From a checkpoint of a small contrastive audio-text model: encoder depths [12], text encoder layers 10.
Rows from block 8 of the audio encoder, named by matrix and row number. Rows with one number belong to one channel. Each number is 500 + 50 x the weight over its row's rms, rounded and kept within 0 to 999. All counts start at 0. Numbers have three digits each. After the name is the row's rms in percent of the matrix's.
# filt: filter width-5 conv, dilation 8 (encoder.blocks.8.filt.weight, 320x320x5), inputs 40-79, a 5 kernel for each
# gate: gate width-5 conv, dilation 8 (encoder.blocks.8.gate.weight, 320x320x5), inputs 40-79, a 5 kernel for each
# out: residual pointwise conv (encoder.blocks.8.out.weight, 320x320x1, transposed), outputs 160-319
filt.249 100:495477492521627544514501514540502480527517477461516504447508505424443483503434558412384451476481437475487440549496492521528486391548511484449508450443507471506469488352308565513488452534491454469440459550449530477537512466501510501520518462517444420516553527490526503599471424592352621571499415467577526540553505419528529477516488485560431562418547488570468471651489525466539510444467462513521499511609458482475513523492406599585508476556430525461528529466478489556437455510529495489493459556521465505464407495505514549485461504453431497502470610419502525463534438542550564475454536513476577527562474
filt.250 101:542490413382524525545519606601465574455543520484450595540474481407511484485559467445507541352576478489464553537510542491535512534546461503494490491469529490520525517496454420550529512446477537418481496547593491488474598596523451504595565483489496472493416581392402490385504475475535537485488485447440357408562451369526526502482574363442447307515475501499492449481508457554534542518510501513486525474456436575544496516535469485555533446524437477507478508573489553495558486509474406585447410526400522495498448433465508505517534420479489436503448571338516514473423453527496450605510561462500519444502543
filt.251 090:518622531488457523470446506442493456563499578512569504513484498523479487551529485454511468463531508482513645542480473431512459423521423526586461531435418613498437516546530526448472487539490485496425448460537505539489545477440561569486403509449474506528458496467533540409523622545414551488482485490491528469492410483498501520418437571529505415573442526585568546560467477557503541556513449445597545521490440508526514462511591543505437468479450554608506504463504494572468405465544475453465433540445478538520555590530515406415553455510527493449426494519525438505467485367501399451534494482518586540370428
filt.252 098:609475489515496457564447532568537565548530469583503522501502476476518386459542366410574495449570478572543555457453497416430526503501526604401506418418568465586575517467393561527414551449489478446574483449496622578495512589551591494513565560563495460475480505549484497436434489431536400423477533476507463442392553487549470595588550465499476446554410530437500461355432530475528428473479541609537460512536517452525488455442495479427452474548494495512391612457501472622425457520475564526489493491510539569460527554449603446540592388514421523484536535548413494407508491468511466449565493420435557442536517
filt.253 100:505546520483584513480470519434532533425508379567483498486491528537425514465477509431447497586567509415520399454496418508545483493433494558534525578530516543491652527512403417504428459520520385535488431555538561468484467524385458490473469531536376446509501487463578461505534486483537527569560475415558515578492571422423519547490517491449517539492512541572541544486434516520512519555487483538491502516494541498466529564513504487397550404513491470470444412499602475522511520519464401490545471544528500497459527500489517508519416549490467459472377468504493463512415461472468500465470526543495514425579419
filt.254 103:534493491472530508478536518493519489610481524582553540515569403486464549534549535631479461551513466361489490594472510555474503458516530391498492462476594403453503446463463457517497465452590539540464498434464456543526447356491445572519451462522523419542465524472526480579517534487619543481533511367558621457524477506544502483447511463515507487515573441491510492577508513442498553455486516479456500474397538526535463561471555479410513523483571592453567533441477554543589516496568470502608458480565515532557515470512556580514503530544559466558529576452459523496463482500551505474438508501527494488480574
filt.255 098:484577473564476583582547506535454426434456491523581544478496499513461428551515497572519524538459497509528471533508468450370525520519530456460460534538536437498500498426539469488494517533573500525463550492531510480528566576570544455596469422470486550481555624519503497480452478479533512439580572497483419495564552404532520538535464497462482447555553478459581479544472396481529485519422513478512480559530476474484490474629461468503515413531453452401484429527521543492438410473467507623447503505558435530468485501555442499480513603576443505500521512597494438571442551516486435520433504628490471488548483
filt.256 100:455489537467484495470486486500510440522477500480540462569387516445484489487493585379484467491433523489404451507489505528410456466519480511524450485467524589430484549459546520525500526541416438470436478475489550506490531457489465522530442537523559472437474522563520555476530459561461463467475524591527606457440519499461539417392447415431545439559495465482479500438476525527555468470508574458488563453508562461472525507510424561483531530513533441540599512521402375498527507468499481394459481483479501537594491490591530450469528522559509507527551553449540533439561547438508452498460447486471519461495520
filt.257 102:477582478561510460474525541577473433557430432464582516550484565497405498427529497574479445537589485500575492530448413523441533494573539464456479467522546580524551566569472442516567360518431519515460457496455571458529483474527465501462408535553606464466496526504483483527492482529490433571474570486569548470536437452502466502463473418454460466539560479491509451388534438502526421476419518474511506536487481456491530470483519509476518384511450485507430515542438486564587576438482489430564541562485528555453556512477478584489431516553510500536577529543555479478475507512422473472503531487513508498586508
filt.258 099:508518480475459499519668546485499548466465500497400499506445491496465511536490531513507480454570434422464520453537487559463420458379515620571529492525571532558480412498430466520470504431545505427556516497444477448421479577547589463457444523557502452472431500470462417482550555598386488503541523428460455502472503555530427518484516523457523506532471477579518459443476528432439592496497539495507512508561401533499489492421450527416495455528544535569491449443531395552526519530492459489433421531569451500557420499464587527542556521486464515525502565476489437501470499612456438446473567486472410479445509
filt.259 103:537444521510447489534546504437489509476500481519495479518454503461414528443565512590551552604479499519448517522542495470491433548468520559557445543463554520504477452475461454507543493566462511457554508410439541501471525531462472505480436562485565512537545521550414512573545504532513522544486520536489492499474579527562537425491428470557578542519436474536480481503357443528435555512486467490511565514474395482425458427476479504504465430450442535589496507608441504597487503566498654496492594524479486448612530541491467526489492493559462481423474440613495521506601507608512459400452474497483512483528430
filt.260 101:428516530444606474632435552479486542509545515508584498644552551543540565523583508521547544461442517490510446576446445496548479521584546489466485472509471464597451566466527484525486520435461509420487467428570545495445539518510503441540474545526522477405538606528510575482526555494506493514546575414440598503525452537558530457529420523503487514490454541395399429488572495557480476481501393569510478462439481488416523456569463576557506387493463429532441546440640446493520554504495438530547493571560428475567527509533469439523470483466578523463445509475536537518494561476463598501513509462539458507497494
filt.261 098:492546543545443512678451473487509487523577494435460443386427495491475423412521490523437453454557465445593553578505427497573487461586540447457493473504509507426473476536551457562453527605480434550429526494502543502538480634466469560525538546482504500571501468475530521466492515451514562427557507517456508542479541466537519488505513490535545541473490577464501506551488603488451550443507513423536620496481523491468528518490430501377456494485534459382557558547533425517570520465490411425480425452508499552532495516504535448393497531441449462448524514586543513553461533536432515410543501524484624511527531
filt.262 101:406533492483487514388597513457498474468514488525505516445423487478495552536512454515577435524507466466552561500446567409468488537460401556596540507449510545455514446488514388485489537576488538382551473492582605479497518470429516491563497602535579488470570499507491383474520491372569587538537555491560475465479458471518491441587470440456528524474513553494472539469490459359479502489544524434448457497427449557558613483509471588440490497477510474419484594467548501488507482501428561551477455549539441432411465449620537522466426441585452477460457646500547547473439483553466499453459524471562567523591462
filt.263 102:484462481455488590529544558559487463411545447496476536560454558516480480490529508455651498557433573548509512553486495508413504445529537546598477504533500512504564566373538441432514490413480468473421497551490500464465498579474458507564519433572491532506561514536373554540509594505429485461531517463453537553532531434448462506406461541569506553380466571438606508509512465467388501462494586558529419442505433416464522469480489507568578428584577456522549511504509483494471436502505513472449559492418514478500401507553539480532452449452504467553567474492530613485525437425446485520597495402464480521490586
filt.264 103:521543503489467516473585519413474518477539527501584544457474464519544568522466532456537523493526487516482510471536534537586539496480449570435493467614510475442476404588306494477511529516418526499492551513438423528496525496386511537470507565522493519575467542612534534624477525459582532495454493492543470535475437559511451438465452559410575547541435503536417474514549401521501510531526470503413457438488588560455547545524368434506528420514503501580490448492405571545509463506451445465414514539493452437602545560427437499481523509532511441477444475401486536570481558476493455478528533527427497484449569
filt.265 094:524552463462408484544478523502483483528520485538535468514452423465506528479600557456558622465534492417542582532543466564542541505482421467553510527558575486484501506500456511463502547440531543509475508494529551489440523481480493475430444401532430576538457544518533412490513494506584465544523461514435499650584482567479580533420468486455439596457513568530512504453447473435588518550552531406479533503499502496447464502484432486494564482548444454515524502558554501527550447564477424462449488529478580510440513489560516406449556573429462520474501619486455441472545443509440437511460597480488582482500416
filt.266 099:567498486519492372471338502457525525492464567503546480513517566533534404465516487429566477554581517463408449453433461553446569593555419456453452465498482509450556394495503527478450483292546582584493449401506539563468500459518445428447480519500526525530528502486486445401478493520466505551554439436461492451591485367424480547470485465475483497579455511483508540520492569395563498565540546541477439454420519438503506528460435500544482524543493488484554529497551608480504531459594440473486405489462494419521478500490560497624401424495486581431553439576523492451543404582523512546499510540489455462484451
filt.267 103:558573457410463479491432381508495404537523531502521456532475509549471420499436409484557498481439516553469506482545473491476446434495528444544527549482437449508557605530519472532449435419514528550474457499465449573378551632511404511569507534500500519475537484438522512503463490474474553476471456371526455520506480542503509494476478563516537453493507518443437488471481519459502463547484481563509569560459547463422553561406511565442473522447468500588528487450445501566427494505548585472512495429488422486481529472413496590520543532522534422560474452527484471516494445458500526421521609442438527453397558
filt.268 101:444526479502546433586513487478562502526463445542484425521487557528462464585524439505495507458529550462446470446496532486556484493536498427495522471529424414586553431409427410496562529506433467558465552518509461407511512476455508585449446437474516468513515503489558546470524487513487455461458539527494581584511418535532403456509537505582302589603550441455452525531490606419504528570479519499478510468535460478478439524452592502464590528532489513525486465519448550422502512528411575489479439537481534532498511476526475560529487469570503450435409430459460593587550363514512533557568507452479542524548486
filt.269 102:540464485452477495474497491460487517420490540428524504491499415546503524514526494489493528651460400454574518536556445557586517523510493407523369513469576467515442519433482523491517496494544606442473464471448495452487517439491587422471547416554492597474469441478542600495455474447553485486428415485480385530495456494511476506530448550609601533444558442561562513475420459605657521538478386478472513440487555508485543589548404567502566435512449496482425468495610546585467423572470502538502499514396577430464434543629600497561564504597480474497441489525588410582588510520532496515477552524536585360512594
filt.270 100:446490561521449518577494509431516431535554542455439445534558536525480508499503488441502576608447537579539507464455412534474478558506561488442370391440461464515466512555453465566475477450437458487442485557502484517576508623604480502493490520493521476454427477505475539495524549457435494545544506507495434441426543465502497522435440470423547434497530515541523499477561429477408478471410484558473461548407527479547515476428530407557504518490508501469435474473493441513443499529527564454510500461513495467468477471440458507446551514451566526437525458502600460529518434467485480575524525392466474514498517
filt.271 102:514512487448398412470446462527499516482509524508523548537484546590526426521395505463544546494508453407397504615464465544532523475448465454436522507511540393575544560491409547503493544419528408536530475498463563405424496567627410512402558482542490544490566417459422571589638513470504673481559476561396470437451504596498493509493472535428461495437456432485403536596503448462536532571488489476489527477484417480478498481450515478476578555560492453625523475441559475477501520441584433523459537496499499542487481497533462467440493559565506529473457546440474401510485435546508552498493501460495456484518507
filt.272 100:481394547510497587513522460406534449464489506541455572544423562472508536450493541460439536458598483377461570465538429474518570529567597480476503556546519498490459559451527678547432435590588447550423453442482494469515570449534479515531498484499419511479512479496433553562470509512492589557541447461540573458507493431498536519460489525550521536429494489581536483476459509593443495514516487543520514550523461524539514451564498470498537587514523495557532468554543536510497472507492484472542486426438554484513436549516531503480469465462424444450451503496555531462561470470583458482489473562531446486545485
gate.249 099:564410514483469648516512498509389465466471517452482364503485427524484544466463520553486512549507501484471484459578524519562462457561405421502486467533517492460485461476479507454438446499578530523524545545520555412530462442479462457558566486489484510364543453608472494544388524421559518497495460534477545491486522549393471528558412565543558539610479569536546456608536551450486472483491521437575500506472580547455530482518590497405565427518534535525504493527481536508449400490579511450416483469485561518439509578436486573444538524381476563562494531453502477541493466443458547531464529550594553455579536
gate.250 098:454512493556420466541496472497477540416506548489513461428476528494493455365481440549429342433495504596465477496472459469411460478457468568493560552490443552515601550476545611530570449389682438489507474605514611420491557405480426518453515488507500504511480547557465424543528434545436488477427435456508430480462427424514443566455520463544482514492490463536459544452501522464502540555527548515486522494614461479483499504572495424525508529484462467385541437516421463450472470500435432523471513445427430542526505511499492512481579355416527469440509543399449477511419411457461532456439498495520515581508488
gate.251 096:507567513505500592532532433535513484542377526453473446508456479458505448528512445523516463505450469467534529496463462472406453501469490543503408440474530500453430547457409466440451478483564559444492448531446448550472403446518485473498440432494501546550501535504477483534518517627628540522541602471461474474542368557445565538477494382420422578562515440542521444604557511444514615473579503420519554444523582403538469563509561520478528458502387450469562356436483520412516448331427548534464456464578556543475476443536475485495512471409563489475460463429552415528454548540483529460482511565514513569574482
gate.252 099:521474462542508356553419479426444526462481545453563546443552445453452448491502544515508451471486486503482491555555493402507466542584492527528444490394501433472458476531585493417397544399510530499456496466466525428516569481476443473486486474519507479554513561579536496573411475476407464531519523499466531443495462477581496529423418570435481512441511487499516503407421436445524496430508498553468531511552459501500515504473535542505506489488430387503516590507499521549575503521496556554426500509527524497489470521488503415389527526454460450564534530540491458476495435552467512519461572531514456554520475
gate.253 100:514518516416547485389465540469532494581489502538487444453525425473456514502592489481474547543451497483431528502543409492474502499402508499492568458475537510561575555520357388459556480549568509511501492444528497503493528538451507492455460531415479525553488517573496538465482561425540475482540457481474537504474559417476479533503537518493493468531540466486542417489503557499542497474493443497530551557439470511440435519521491486467481459518527424547471460520491545467483506495537507455508493441596518530556490451415476530577558524550514568525483602481469427536499419577407503428463487562476516464512423
gate.254 102:424466519538447450521440519528564497501514486585492455463485547489545557490438508449487622481550516507528459543444504569478563558492521472486473482464584567496443472465476448533516583478506544523541465492425522433469473565524485527542512541461464479572496430594467470511523531400466491431552480535469530638509550521450534469496512515480480437519458487525399567526347467561579529458513443558547499571477529498476643484537608565509451427487560457502536522504469396650489647520445549506494489428541480494437519515519430599592487573503455482530577531466544497544473482570506553544547533472496477476512447
gate.255 100:484476461483606441487466527457509484516533517480460425491499462511441541470557403522541552532512493530495518474491493501420488492554523509491479488473458527485473513523503493512554451467562470610543583563527509530495382614508593613508407524587507514546479468469457512473558518419537578450484421518525550533454471471502550584527485452463578586492418505505445511489499492562538499497479594577526388508514420557569524519468465510488454434537412451554517519448508520534498623520541448459520466596549491545500442511486510497660509494590576425452542519524549500508493512445486461423512459477491549421417593
gate.256 101:543494434447452456526474463386449515498534530584480464394577453591399560463477468464427513437508510408494451479480458471518462385535509440532438485601532487529434528509423604436551509528539474485489569544537467396438499569523474464440436506548461454566587473448533455515501544500488569551491499444437523509556464549485469528455532491478477546470563483451525499447491466581519527534504412563515457423562511410428464483518535530503591573582537530434440471465449503493533474531580430442528429532494508574440525551566574514456457506540551541509526550505577496614489558497504523424477463627396501499394497
gate.257 101:462553466466513475469483408513516559605578544484482450480410527428521545615536445515578472565432486579477499588494448480494494425461527529568500571404466506504417467610406418459522503589492498477507598525546423448519522454422436582487546406514495517549518507402482477509522512507461448553568503421605506506500453491435567567556473527493529513489428405536502517521486472589491435486531439502529631537518391520495449442424483496527528532467495497461453543582447485456554446528474430543559569591496449464479532482465505586514500492510527560497481391492517416486499431542570556513446466535494509575483414
gate.258 101:462513474495481573478452462507507553449487524485392492481479478553521509444533524545413534558558513479508524468487489473458554455485476498477551514546549467475568528553628562514534514491414678437512442475469430534502491376537481480491402457541503560492479512418332469531502420469465512465471535457467502497515429480463467526554508486433452573399506489442465473402376449491553511482486484534494634571469511517490588455523518577583395489457531479573547495454511513509520500509462441562456540464502522433461502544554531527499489478519573519454526521461538527453602529453519558536454503444528510498498577
gate.259 101:513452448494518534537438513470535476490521468480493378531479456575496494463529451476537424594512544510462452533465559535566528527447512563414590484365484463472491579529576522487505441476560517431481539502585505597471515446545485508520533490575451530514560447431481498458415420542469442551468550457497549428564565499545536601543556485557489507618477455496506474456484541546590444558573510512579385416460499424506526471562447432490425348550424568503486457522498577529545508443531517555424531478472459465563460465471573473517440496504546561575538548510489496568514444471522558529533441489467562527482569
gate.260 101:459525596484515550505548524527515478515512449442638627519533485504474500513479604549388503519513548505527504515526543529515519514516590454459596490523412544422549534412435598486501514583457444461482424536448525413584413545427451537451506435556515473423596495452496506431574520488507444452448554522550551553443502554500485499513531448542435438430509528444491441508539524523479503410515499570434451496493435504483509528504527467579524590486427449463486487516515523485518529465440500442482512527451493515464530483457470402553347568427528531577489560518481534541493493445519514503489516444500463570513491
gate.261 102:595439518505471436481551507461421470494490466435637579557499420451426483508524535468498564490394550432557504553561561473533438548409416502517497455534502460367549434508503511503410508495459490531544507452513499463467467483414435562527470475542585535489539542539635420518492599482627493536497534554505469508452425435497511507552495460517476420567576530469575414532520573536527548498498497479594536537477508558530544480513485471509527469524568510464523532573433454462479487525551566475628488488501529484504386467480466418449519485550535487558404529507544574523535566570485520560528501597512467522533443
gate.262 100:506469442483396537559569533389548517502549562470545571518463426526529575563596593545454494546549478468532432506492484522490487455444609487550505526517541480500530512551473546410421530489424479395527469583565508465438530474537519530443486559506511527486482451535558555474483545465457461557392447456531448525541501550450507489548525460428583485484499481462424499494512519484488486501523544491437524498518463554550492545518456522579500564535559591479581457459492497579514531476444581481453511511511535576466508555561535463499501492417466518500527505545564544631524572529498501564520417505491553519526480
gate.263 101:446398448467437620487508473483475607514493541511466601541572470418568470478531566553547478569483587527431485520491501462463518390526468523532434458484500497471555560469415449531567430493350439532572519494491516478494537520537450598502509499499530512544556409489514554408503450432452445525529469488537519537520469627552387552306567582464455525530569465510444394480427654528513537477426476601494550603551533487403554481532468581523466572574487522478589467519477535514491510496469436522513520459524577563442492538477443456444524571448534481511451598573387438599485453463598563454488475501573453517526449
gate.264 102:484470597552480564489471513501439446479428461560452542438504479488492524522482479622583449533495612544558495577455550506533470457558483433513543506458470568428570487469627508420403447450485519435582490577478502512553575579451519568523463535428489486467423483492434481477571568571421428458470533517448469479552489433503520402559402486443473451497482570497449537460428475525514487537473421535512549527434567549503499438538585513553479528484533542558512546529507589581477501584614465408524510476432497449586467545444414517463538538598535492463508487506496569463453495432501499508579513448529493526484491
gate.265 097:530489469504551507561525486433519518521507513530519514439556526517524482529518438447529541533523484507477510416513412520546489527543548451604455435505496593461423514468432509523447523502530531541498571498508516508505457422486414519412501480459436518508462397510488390492494613604493400474513484546529497469514610497464559481502500491435528418480486547524588484586482524499571493496440503479443491519464472517492519526506464535452478499500438483498509482424510446491538537516557573496550576483537428460509483488454368478496538511509512424580493554387492537477458486523534453502518593501470443448515512
gate.266 100:519500417509462501521482477457524543549513521464612547467547484521409461468548525478463564521510505544425547523583492532581485446513490559481551561525428489446470521487398530632496498540475528437472470480541535576631490523507558497507515525582573454417475574568515517435383450458586532470455502485474578514484437474459472442477433546611531387488556535476597596556599482452441474429433609427572532523497521544468508446447433594458535519494435537532548546534542613521399407436489519556396432516466421493444453420535491479506569469453478488523484527508474442534478469449555482555515480512529566453500490
gate.267 099:505549536509504509561473519434473522501428457484571485490567567451491514528539490559532602541543546517467481421423466541593490525465454511449562538536530591404513494568486499543534598431565467517528513525482487559528486540462476426392548499526607436589534539438550547531519493481533480596498423409408510440527507536439514460563436528470497514579488515487491494535552477568474450473560476570474504529509510479555503468500459463409504457507527467466559547600412460417445556594521513479492468542498506442602617580485546563503547571463556414622503486510573444511534491561403435432538504530464507507520548
gate.268 102:396523440534454508474523554523492559531518431486531513546490491480469527449469548552547482412518524551468487511426515470445476401529441500512507508482482496511458443453440484559507426538437499455505535513417473430521479491512510559454467439535474439435517573504428590611454534637541516546577509425501550458436475605418384528514552559545509565414469499471479446518489487490573540457414550490641433582427648544433499506528515599476518646556563478451443498487528372406474550442481476600432437483576468510496529612512570485520507446603527507498595499554416518541547486465522500454608621520604493496499618
gate.269 101:580511511493515527528491522466485605428475511529579509444494472515459531530436547563501468593470617459476519469419579455544495436432491534494543528497545548534396466602510505406465504534551415479527497561513547498429551484481523511539554467432472487485527461498566502461543470542517466495463461496452507495483550452475495574480475431534443496570550525501481586441469443508547479411499503519511516514498527478386499511541598522380471459463425535500520552455561443489535449530557579508527551510565465492546482496497487567452426601527509471491589564467573425554477494575502505497476571567595478461556575
gate.270 096:566453480467531549563393478512442486439477438468527471551525499515425513556394506567537539528522552524502459458477545598471499421461515480461553499546492530564540480553529582621416456471635475521518516486502469470476466486487462509540491547483529559486536540472458512584448501511493495462586468477479528409515628494432487522534592481474480475557439513504562510546539458590545597474540530547510622538606544458433552475502545501544491451533464504480585422460536494438405504557509519485535521575426472475510550506473426457431422536450589476469533532548514409478388522598562610459546512397512481527597469
gate.271 100:478462570492455503383524477512488503571477477554555539494494508506443487502500464518515477481533510514566435437533547544429502536491459527461459584461449504525490603528520550502456546558462527521503513512482479523473439533495477505533449527502548514516551602456404556612442495480491440574499552445495495472433424500499497544521446442512517494440566572460504414591406458455592487498454539525485500477523537506585552597494626506497485387635493425561543600516511356533523513540476519500425493565532456578494519575520495570524556528521517460474470539607430517569575450480586507432489560572411584474553464
gate.272 100:555540428496593547500479522434530458549486480494611445521434479528463541512434527469487467431527513451479587545466427464519535549500371447485416463454465500523463493515454487502554582496491434514438470453535468495439465453479550511543560426505463481551499513534509546574481662538462531589489484525484450511568534518452486503534604498483504482587499493436551536501458548503386442500499575443497462489583550510524480539500459492553502502495554492526492409461496394436498470525422545499441509502556517447506543576513519485427574498457549506448510428511507533493462513424534526420489450581440532562538504
out.249 093:555525503551455538557552545509522441422578489573489421515536482473482532480528465459570531487513520535512468442399559529505484532515415607448414357475470497564477456487494485567501538491474485585517501519517572500457572553524549518398469570409472465547525484555547466456481526422612458563490537437550607525560486439443516462499431488477501530493468473439458519502488524530499515498489516491423528481545451404421504513500506502448567476501472476448479499584444596533612539422471439
out.250 097:533539494539565515445487477521431490497442506424494557432512509556493612598488490562481590597481462501483582519513435438438480551549494500559614553551499500416547477567488585447444628464529499518517506576476486501539484497548499484391477413517485529478484519491557521488487562513560565504562479524468505476524531517515513548511490501419435553537506509354516470467542443529458587601510358482498510518593501448557527533537488526441473575484448492524473533570438497460496466494550502
out.251 125:417458444430517472543472456617501580455427545444521507472582541507509466561552518487582539520488475583544437558553533458520546588444453549526462542601440561463456470442526470537435509537521420500538399459487522531535371519416405459489497419560551459462414457521520520517550419493507551450520493499561565512618536583552540530496571508491479525424487571517502545518553518391551460596569412612441501512477474576485469509469455544535566489477447542537455489342518634607452450481533505
out.252 100:498515537476466520455535522550511546467516440442497481489542442539502461638532552379508468480402443420472468525498480554379468526503405464462508501435476474556371546454466463426575438474442505526501530497516490488458451497487573478548538475535491525440592560479544545508447474437518470444562481509564547498510430494519488546457503473502495495394377600507492470527514500493447573574476522548521515416469585563549639512491467536442479532511490527427453514614474445441397563449482393
out.253 099:440487516508541590476491550510466463575485484515555473521538518478427426571492476475474549519678592519631549506462457508448543491498564586465520382477480482478541592574482491473508591442469623528543494486403565595538440627562438536511526486470459498529513577491464481526478553528525484510484639466491555385443432558517514525442503593399531435505509577502513461483493431464520570522436552490516456458504564359432503512487492533468484452546538468538478518495391455487561547587540508
out.254 104:451506416550483491481470515448558588478567494495469600560433466603557532486481419573511470562553443507488531434411545463612558541538526451443508532557413512460475384510559458544525530440558539598496459543429530417493609532480492423442508485505492575510455506523461585441482478411425524633429490454495519505474533575491521518458513482524555469477482470447585445530565516406506588523487534542484534513481505479447518507577559600492420461608476474443525483443533535461423573627483476
out.255 098:456494426525425565576449580448470495568472441512463549491499496498514489400588386485548492531578413512449502512537467571532520423408459554523525410580436494553354479476447532403398421518458414512430475528514534454488375422512518594518434439462491455544608514422491564411467509490494466469462517462475546535469513439436534478516412525462521476522509465572563505540441493474455488476576549428506496512537510416475545533531494412532524371454511454416533424529490443475526538557504656
out.256 098:504560531388483521519458437553452536439530458491555565560458504537471512485509462508455485522475478408426486461388478571442544529479425523489520493567426471543440426487475513439468582538495477610552501446618590441564524508489437494510541514538476460444562504549518467481554472506490499479551453495434496565388508479525446568521455461470422453532534485488435454502467448569570435506513484502520475470550454460573539523475530468528567526582585485388520532455462360485418482423441536
out.257 099:453499482425529464433441598522558480476576511539435523482524607468515570520438460501505584558516460490537399569456494525549569479455491490479546604467501479563514431547481444538526491554523487501456560516474469451529569607480518564550527517460510490420577517552476448499508525471483436508553544541597490476515421488507465556541503465518447496474474612524544485420456536476444561498572535531539495471545521493476394448376429530482543525528555500531439397496508544477495510526523457
out.258 103:459446427421504436520486480489517515516471497522551505493484491602454485529441523516436478495542435490548529471503402471474556484385523477620443384466538444455563458557492481407454502454505539586536478429502549474541542484427408512472450471429505377574494439394527529424487460460511498499498460442485527537495441539464505480575451516443518475528404481549575508470472502474474484438470506495536535502501554504371507543472445452483553513565518458449503555599425484462492464458470417
out.259 094:529475478501465408500481493487430598517539497561537427495535562540472585482442535447588506479420507485493545528492468561499530486512642544495476537513477526605469475400439484540461494536430384551510460487392449472450488461489506440537434479455473417377469434538465483534532501501455545502516450472500518504559519540468559441412404443578489477429539546399578517561572577496509486465470475460531505517472529525574405522501571406593388355473503498449496556557450500453485500525481472
out.260 098:498548486517496440524603564541500371564568487483479432544541542506497465509498363478473348462594476431552548431515508542568522586477515550490496463498494464515430447450526563531480494474479341574544548458463471482455477449510481560538495513490472517415545522523511495533638458534517482557453547533511450406459463465425551480429602589606522519480504535442475574505538497451493498473618515477505509468560401480597567531468519496501507586406542450468531483410502455515451509623502512
out.261 102:593516505489519426512467524431456642458514476448468456445457559566479520394564474547579522543521512478475509503476568509417513495412504495604503447517551461515461596484599513537548474539449516445525518468448541591472472534496472595537421467603547496507554515404543612523494547514478434444456430558566482457501482490503549515496486425525589490478452531538469473498588557445529551541387487493477463551545577495532510516506543467626452513509444488436537543468487516584556506452539569
out.262 096:462489405582463510519524639497515438541602441517513482427474433475558551493500530500556400541467518495501506556473442436551484551517519487487422477521496441457479519557467511503463483507509477460430555496558564549411456590350487452518468534486525486517545538576557454461517465493502479556517430544505481456550564506438531470472501492577483565451492448500547445484561434507500551524392475535430500490507390477539452525542442492534388555427515514507517457542543483427588585436494449
out.263 101:506445548480543553422562571484524502437514510407515524575559548521536477377453436530551492483590483499375617433439602516619512511533541456450464484449502408523514484521502526487458496470458574451585512508457573543482425528434463537472408427443469515518508491536494494459474520509484513454529571473477456505553396524513533511470522423477412484480472491549547526491454496402546543624535533474496429459380534475487502477550507542430628505452534513519480591491571409572473487605494444
out.264 097:428619460430511456533512545474535558503464480502578545538492457482433599552506424540499532555517478600442448583493555464530499510551444593421477468579499504536539572515547570496572460421480532453531483526533487427471518583489535490497519457522480519545504607565573489497441479505532494475400487528557514455516588440557463537438494524416480514434438434450504558529428607504474555559483543561496489542522443458385476557497551461458526441439592370510491388471493531566490499448545542
out.265 093:525528471505529528453485598497549462548572397527563539406489585461484495471547410547559448494446554456518512450439500543432474521387399572440498556532522539443528446484462494507393453513472527595507507506541434514562490509573489499551584488531446489447548540532546436507510483580469518444481526384416471429494619513525453536585452504504619419530492429542550515579462577418564546586540438470624510617533473510485456569552457553475431541556459479512522481510496535450501502481464588
out.266 095:430422558514519394443670476466456533514526516554503604504461536498569453489494441516396596452432509505583506551420434555597532497444482536533455505454488555534447385484542581493419520524570515466527521522462453560524550425498483527479570470511487517524470563503533527476525415441463401533497484515401546530454510496483500456525453513491537481456502474497453403450494414488522526510497497534521463468464583487510572497529507481500493462371594494525511636466536486441558456490440534
out.267 108:536509487478434491606522507531516498512505520625447428600479620420482506560530491527473584484460518391555485552529449528521435543515507498504427487507499445502457587517485564488559558550535497533551485476490513495486515483439496433495401457503632471450544533619468436492565523424535444460459528535542472399489569514537639509469581462543404414481551544471529468518378545513501480539437470576570542462519435498471452467499448581558491596612474484486485430617608458571476571495529521
out.268 095:513539422533466537427526529505538514602492587451451513516513493535437446533483493588517457431544424491525464582494432534442498473494560501513510552474474479477499540506462414490517624510437510503464445508546504557481506472523479470367488537543477510590549484451430491492524483456488478461492522510551558566526497522539524508509521418450550567523402460544486518488519477517494557413526543497473528511498535512580548508525495435525545542539521381569570511465454512471511435450523567
out.269 104:509458471483531491497545460540612506548510538550480505459498496539463457526527428503523480518554371538459461505501511547485522502527460504585538421501470495532560460448526470502585442470505513495497483510527535570511537464529502470505520515498425585559472554436534511481593496487470520455494541474477457500451455492470466489545490603548496491452506559450566499509443403512521465466433530598430434524542457453575591420508461425630457559579519494558476448490480399476535500567501361
out.270 096:504551441497494522546555542579454541485548456442455511482546576469445463439419535513380472494582536508477517461388460493525480502400451539452479544534474492527567435538419512508467514519612519500421425484494466411454524501417510520420549550530517480456564518511433473504489496407428473482442552496432413432520495497552550495521453540526496465463621541560478469486500506537527486591532536486478525440438554554551476435474654500452467556554421492534465518514441426501474462480478628
out.271 106:523425607578503432472540545430540496509521413467496496485496425455577475467502492502490338501492534522561452457457603529450562503504547467448559493548450489490472469522505510441480558472478468524465493518521487492560453437508479465488660454611466538442492482622388470433466512549501603521419534574490476535549470544488514534453498581544411515448561527559562535528533532449475495524526511499502561469584527609620443454537512453563476469541486519489475579497514450454533446446513529
out.272 104:489512514485592443440420552506558598545515499449580578474403554427495446457627564477536478510470470472543485533474462593419536483461466532481525441380488469522481472506516435424533524492432483539561456501538483495516438400427453506516512447548577482455457518549455544470537435462468445455538413515552455542435429442497537540457498333519532511519528448404606459494539465486535439588490486501468622453459434515462502548461491531503547495497446526517521523530488518503490485424487508